config.yaml
model: "image classifier"
train_examples: 195000
translate: 0.12
arch: "perceiver"
mlp_ratio: 3
head_dim: 32
patch_size: [2, 2]
width: 256
latents: 32
label_smoothing: 0.1
shampoo_beta: 0.95
epochs: 1.5
final_lr_fraction: 0.1
warmup_steps: 230
Rows from block 8, named by matrix and row number. Each number is 50 + 15 x the weight over the matrix's rms, rounded and kept within 0 to 99. All counts start at 0.
# v: attention value (model.blocks.8.attn.v.weight, 256x256), inputs 0-85
v.188:68 37 66 38 66 44 38 53 36 59 45 77 40 46 46 27 44 69 46 52 51 42 61 60 74 61 86 45 60 42 11 53 36 21 34 39 10 33 38 53 42 44 40 17 56 67 71 76 40 65 70 60 64 55 48 61 45 56 82 49 58 28 63 59 64 42 50 18 25 35 45 63 33 54 23 49 43 38 31 50 33 80 67 32 28 40
v.189:60 67 53 66 46 37 27 59 64 32 38 21 34 57 39 41 32 60 17 73 30 62 43 18 29 46 29 54 40 54 45 48 68 02 46 54 58 57 31 50 50 59 50 46 48 20 31 47 40 51 59 61 59 69 57 47 35 52 59 57 53 65 38 61 60 29 29 32 66 35 57 43 60 54 31 36 21 56 79 57 24 56 70 28 09 50
v.190:62 45 39 49 18 61 45 49 64 56 73 43 55 51 65 56 63 57 38 53 56 63 28 39 41 56 66 41 34 71 50 36 73 69 45 25 55 47 64 68 53 72 43 47 62 36 51 50 67 56 61 61 61 51 43 33 55 41 43 64 44 54 42 49 56 38 45 45 36 47 62 35 83 48 49 71 37 57 80 67 60 45 88 52 59 43
v.191:51 39 57 71 38 37 41 63 54 27 63 40 50 37 45 58 65 59 38 71 52 69 50 08 26 77 34 48 10 31 66 35 52 43 25 64 66 68 32 68 59 65 36 57 21 52 47 52 48 61 53 68 72 50 46 66 27 54 42 67 54 70 35 68 61 33 36 40 62 38 61 36 75 46 58 41 46 73 53 47 34 73 71 29 43 47
v.192:20 58 35 65 70 50 53 51 53 73 54 68 62 46 55 53 54 52 52 47 59 39 38 55 58 64 36 33 53 50 43 55 45 59 54 65 36 55 57 23 33 52 57 42 48 59 69 57 47 47 40 31 61 58 65 52 40 31 38 60 47 37 43 43 45 49 42 65 77 62 72 62 62 22 47 51 59 56 36 35 53 37 68 56 65 40
v.193:24 44 57 52 62 48 65 39 55 46 73 44 44 56 31 50 42 47 41 39 42 40 68 39 35 54 48 43 53 25 27 29 61 63 48 50 39 56 58 47 61 32 40 53 57 69 45 50 69 71 57 28 37 41 48 37 55 72 52 54 57 56 57 47 39 49 62 48 34 39 60 64 80 64 36 60 44 53 61 70 67 40 61 50 66 29
v.194:79 50 65 41 20 78 57 28 51 37 56 35 46 69 36 34 61 43 43 72 24 63 42 47 50 68 49 71 48 45 52 49 74 52 41 39 50 48 45 50 44 46 63 45 45 31 42 08 70 46 34 52 40 58 41 51 82 65 58 37 64 61 45 63 32 83 33 31 68 52 61 36 80 74 32 56 54 45 45 70 46 60 57 51 60 42
v.195:80 36 49 43 30 55 44 30 35 90 64 67 26 69 35 00 29 47 32 57 30 56 02 39 37 50 82 48 47 41 74 63 61 67 75 35 73 52 99 74 66 00 53 71 37 25 64 22 61 52 44 61 34 49 27 64 73 40 35 36 53 39 60 73 05 85 29 21 89 36 61 69 47 64 31 40 62 61 02 81 36 21 67 46 48 69
v.196:81 27 61 37 71 18 44 30 58 70 29 81 48 50 46 58 61 48 60 44 66 49 70 58 52 70 45 33 55 41 84 37 55 49 37 72 50 56 59 38 34 55 64 41 63 47 50 83 44 30 18 49 55 56 48 61 50 39 36 50 52 60 29 48 34 80 78 47 75 33 56 47 55 39 36 63 58 55 30 49 46 55 79 75 62 49
v.197:37 58 63 63 29 28 62 60 62 35 46 36 49 31 48 45 53 51 51 52 21 48 54 11 49 48 43 34 23 71 66 30 57 44 40 51 53 58 45 44 53 55 44 52 59 22 51 53 40 69 49 65 60 42 48 36 41 68 56 49 61 76 30 47 61 35 37 59 51 35 84 60 33 39 21 45 41 70 60 47 51 67 35 55 58 53
v.198:31 70 52 36 41 42 55 53 38 69 57 43 52 65 48 65 30 48 55 48 57 46 53 49 23 40 60 43 62 27 28 61 30 64 38 43 44 60 63 44 62 83 32 31 55 41 42 42 56 46 62 68 74 48 86 33 48 63 35 51 39 40 63 47 52 45 61 54 37 51 55 39 56 37 47 50 45 37 77 81 58 58 56 47 35 37
v.199:67 52 69 60 75 27 39 79 51 29 60 81 79 33 29 49 76 52 57 83 78 46 49 62 62 61 44 71 44 26 21 72 39 30 62 65 38 43 36 38 40 40 45 40 55 62 67 23 34 42 64 57 53 58 53 57 43 41 64 36 59 54 43 58 49 15 56 29 25 50 70 60 00 55 41 31 37 49 30 47 40 57 62 52 30 40
v.200:31 38 67 29 81 47 54 14 30 93 65 56 43 82 51 53 15 75 38 65 52 33 36 67 90 31 68 41 81 92 04 41 99 50 30 22 19 15 68 30 54 00 48 55 49 39 34 57 64 42 10 00 16 40 25 47 72 14 56 73 33 10 31 55 27 91 57 57 83 40 36 50 85 56 20 63 56 27 21 80 69 28 57 50 75 37
v.201:55 28 45 39 44 71 29 52 44 47 48 65 65 40 34 51 76 48 59 59 80 53 68 54 50 63 38 42 36 62 42 62 40 57 50 58 57 54 50 51 44 46 53 51 53 59 54 69 51 50 60 56 70 62 70 61 32 62 37 48 46 45 53 49 57 30 57 44 36 66 24 33 58 56 50 68 37 37 34 44 37 63 62 39 35 40
v.202:39 52 30 62 39 62 39 54 54 24 61 47 62 60 44 56 62 33 65 72 40 23 63 47 45 45 55 45 64 50 56 49 75 52 61 29 51 41 43 63 30 41 62 62 55 67 55 72 70 52 36 35 44 27 30 73 62 40 43 17 40 64 59 38 51 67 69 58 28 53 46 48 52 71 49 60 40 44 63 39 61 39 60 51 60 57
v.203:64 49 64 64 62 50 47 50 52 03 30 54 40 24 34 40 76 56 51 59 34 77 75 33 26 71 48 54 51 40 31 59 57 13 46 60 60 52 09 54 60 89 34 41 38 29 65 46 52 50 65 92 87 24 51 56 47 37 55 25 91 89 37 59 48 23 36 33 26 47 63 35 27 60 65 40 44 55 46 19 40 81 41 18 35 47
v.204:44 48 51 43 54 42 41 41 35 79 39 51 53 56 45 61 52 57 37 58 26 27 52 45 80 52 88 81 64 62 20 47 66 42 28 48 45 58 52 44 41 42 60 47 55 66 24 51 48 65 32 63 58 37 31 62 50 49 68 56 51 42 38 66 57 49 50 57 49 56 62 65 48 70 44 46 60 36 41 57 48 44 61 56 55 37
v.205:30 52 49 44 72 51 72 29 42 44 42 70 62 42 51 39 57 49 59 47 33 30 49 69 54 66 57 53 53 46 28 41 47 49 52 37 27 39 60 35 36 50 46 33 51 66 40 29 50 26 44 60 62 59 60 29 54 59 60 60 60 46 72 55 61 47 52 46 14 54 38 44 38 42 35 60 43 45 72 49 38 60 58 52 38 41
v.206:07 88 19 53 37 38 81 76 75 35 45 34 36 49 63 69 38 23 69 68 42 56 68 37 07 58 43 37 37 34 37 48 55 82 39 59 35 27 49 57 71 49 28 58 45 40 40 49 60 61 73 50 68 38 80 70 51 64 60 71 26 70 69 54 77 26 77 55 26 59 21 32 37 56 71 36 61 60 88 29 55 54 27 49 66 43
v.207:33 57 42 52 53 70 60 43 46 83 55 50 41 53 40 53 45 53 36 30 52 44 51 99 63 56 38 43 47 36 50 41 40 46 38 34 33 34 47 37 53 38 40 58 54 63 50 67 70 66 65 11 37 56 52 44 41 68 45 52 36 54 72 49 47 57 29 51 39 50 27 33 59 70 56 66 64 40 56 56 46 47 59 64 49 51
v.208:79 41 59 70 20 46 59 48 41 31 73 49 48 34 65 56 43 46 64 46 43 54 31 28 57 56 37 64 67 78 45 36 46 49 55 72 47 49 49 56 54 37 64 63 51 54 40 58 42 43 53 59 22 54 20 55 38 69 71 63 63 54 67 50 61 51 43 42 61 50 37 68 36 63 29 64 57 42 47 58 61 69 56 38 41 48
v.209:41 45 63 54 27 39 48 48 72 41 69 23 59 38 42 58 42 55 47 62 55 47 44 53 41 43 43 79 54 58 63 47 80 35 59 37 72 66 35 45 67 53 42 47 48 52 61 29 48 49 68 66 50 55 46 55 40 49 77 59 59 46 37 64 48 43 32 43 83 44 74 51 39 43 50 52 48 48 38 52 39 59 53 35 38 48
v.210:69 54 41 54 49 35 34 48 74 63 39 36 47 36 37 36 84 69 39 47 28 61 50 33 50 65 35 59 40 51 70 57 44 52 74 48 62 60 49 62 42 61 55 54 40 34 70 36 32 59 73 49 54 33 65 55 43 30 44 48 56 66 65 60 55 39 41 50 70 41 82 59 34 43 56 36 27 41 37 48 46 47 38 51 00 48
v.211:00 50 45 45 33 39 45 68 58 56 41 43 33 59 59 68 21 60 42 44 35 44 69 59 61 45 48 19 47 65 42 27 58 61 52 41 70 47 58 59 52 36 54 60 34 74 52 67 63 49 58 28 37 24 63 64 47 62 39 72 16 39 43 34 49 44 54 58 52 46 36 48 83 50 43 51 62 44 53 68 75 39 58 56 61 62
v.212:45 63 55 73 36 53 48 59 62 50 39 49 46 42 53 53 71 57 56 48 39 52 63 27 32 29 10 51 49 59 44 43 77 46 61 44 55 44 21 34 56 71 51 45 42 52 42 26 30 62 64 69 59 12 40 12 12 59 54 58 37 64 69 63 80 27 41 37 25 54 49 52 35 28 47 69 55 54 77 54 63 73 57 57 53 43
v.213:58 32 22 46 25 57 63 36 65 55 64 31 56 55 31 61 49 51 42 40 38 67 66 37 37 45 27 48 39 30 99 43 35 68 51 33 63 50 46 41 53 44 51 40 29 50 72 75 45 58 41 43 52 25 60 65 33 35 17 49 28 47 58 37 69 54 68 48 76 47 37 30 46 50 71 69 56 52 72 59 46 36 46 53 64 29
v.214:40 57 23 32 56 64 68 55 52 50 60 54 50 58 35 58 50 22 52 47 62 46 58 14 37 51 39 54 52 58 60 64 47 63 32 99 69 45 49 41 64 43 55 39 58 40 60 52 44 35 58 65 53 61 60 66 45 20 57 43 47 49 33 71 46 57 54 61 45 60 33 58 54 60 46 37 51 58 38 63 62 40 40 49 54 61
v.215:34 39 51 63 52 64 45 45 59 24 26 51 46 36 16 43 33 39 31 37 65 55 45 70 56 70 55 60 65 48 15 56 34 86 39 43 52 62 48 59 45 21 48 50 47 49 51 73 38 24 55 45 59 65 49 57 42 60 59 54 69 39 58 25 57 37 47 49 38 38 27 49 48 65 53 55 43 64 53 30 42 31 57 70 85 57
v.216:99 56 68 57 41 53 22 58 59 62 58 67 60 45 50 46 78 54 49 54 50 67 40 47 39 65 49 63 20 37 54 63 54 41 78 35 70 63 46 75 41 46 45 57 45 42 80 24 17 50 55 54 66 64 47 61 46 15 77 33 72 84 83 71 66 52 36 22 58 45 52 41 33 40 64 22 35 43 22 53 20 65 41 16 49 35
v.217:55 54 60 33 50 60 58 41 52 90 67 43 71 80 41 55 47 46 62 53 60 55 45 52 81 29 68 60 50 69 31 54 70 36 32 58 23 13 50 43 43 23 39 64 81 78 28 84 54 38 13 34 15 55 10 48 77 62 60 65 54 57 45 40 49 74 72 58 58 49 41 57 56 43 42 61 54 40 61 67 89 66 40 59 78 50
v.218:76 58 65 69 33 22 39 58 54 44 51 33 43 31 40 50 70 63 50 29 19 50 43 37 44 49 38 64 31 45 73 33 39 39 48 43 61 56 25 56 64 75 24 64 48 66 47 43 40 65 50 68 52 46 68 35 21 61 50 44 69 66 76 43 92 10 32 37 46 30 31 50 51 44 74 43 51 75 67 58 59 60 50 37 46 33
v.219:28 53 66 24 59 57 66 60 49 53 58 70 65 43 47 59 48 44 66 39 70 55 75 77 77 52 29 75 51 49 57 56 21 72 34 70 36 38 60 26 22 50 62 50 69 79 39 71 45 29 55 32 64 63 71 49 65 60 47 42 47 37 60 44 45 34 67 54 58 58 27 61 29 34 58 65 59 66 47 31 64 44 42 57 56 23
v.220:43 47 63 68 37 52 45 52 53 46 47 42 45 59 43 67 57 47 35 55 34 56 61 99 51 56 37 52 45 48 57 49 49 44 75 38 27 62 20 45 55 45 53 47 48 45 38 55 57 43 35 42 54 70 43 39 36 29 51 49 79 52 50 44 67 36 56 50 53 53 46 63 49 43 81 47 31 64 57 41 58 46 56 70 29 32
v.221:63 36 60 41 46 38 58 52 33 63 80 41 43 45 51 64 52 54 54 20 46 49 53 62 47 44 69 54 49 43 47 55 31 71 53 51 26 52 57 61 46 56 47 56 51 44 60 64 43 28 40 75 49 62 71 20 57 53 35 48 39 25 57 45 53 53 65 65 38 49 26 48 51 42 35 49 50 46 60 40 56 55 62 63 40 56
v.222:70 18 45 55 40 41 36 52 58 40 44 38 49 55 23 55 81 61 36 63 56 65 72 41 55 46 68 48 57 52 80 54 15 42 63 63 42 41 45 51 44 48 45 59 37 46 67 68 52 71 54 69 46 45 56 46 53 34 44 42 61 63 66 28 59 60 45 45 99 56 55 47 39 62 58 43 57 79 98 55 35 58 64 44 37 48
v.223:36 75 33 47 73 86 62 35 38 90 45 38 56 63 60 29 24 69 66 32 46 38 39 73 41 38 70 28 41 38 08 63 61 65 19 43 43 67 91 32 37 38 43 15 31 31 54 00 69 21 45 55 57 29 91 36 55 44 35 57 42 41 13 56 70 44 79 69 51 80 56 27 40 36 47 36 45 33 18 66 33 28 43 85 27 79
v.224:23 47 27 54 57 35 44 46 48 41 62 55 75 64 39 29 58 59 51 49 41 64 57 62 28 42 57 45 44 21 38 66 32 62 43 71 67 46 73 40 60 39 41 29 32 54 51 44 51 47 59 61 64 46 81 67 29 33 43 46 53 38 67 59 61 07 47 48 43 44 37 36 28 51 49 29 37 36 47 63 25 75 32 28 47 71
v.225:15 63 68 44 44 58 65 35 40 75 53 74 43 72 45 47 42 56 50 49 59 10 47 67 31 68 69 32 47 77 27 44 72 53 49 50 49 44 59 60 52 29 49 48 57 65 57 81 51 51 59 38 49 57 76 50 63 27 61 50 47 41 42 59 49 49 47 65 40 62 30 58 42 33 00 34 29 45 26 44 64 29 63 78 58 47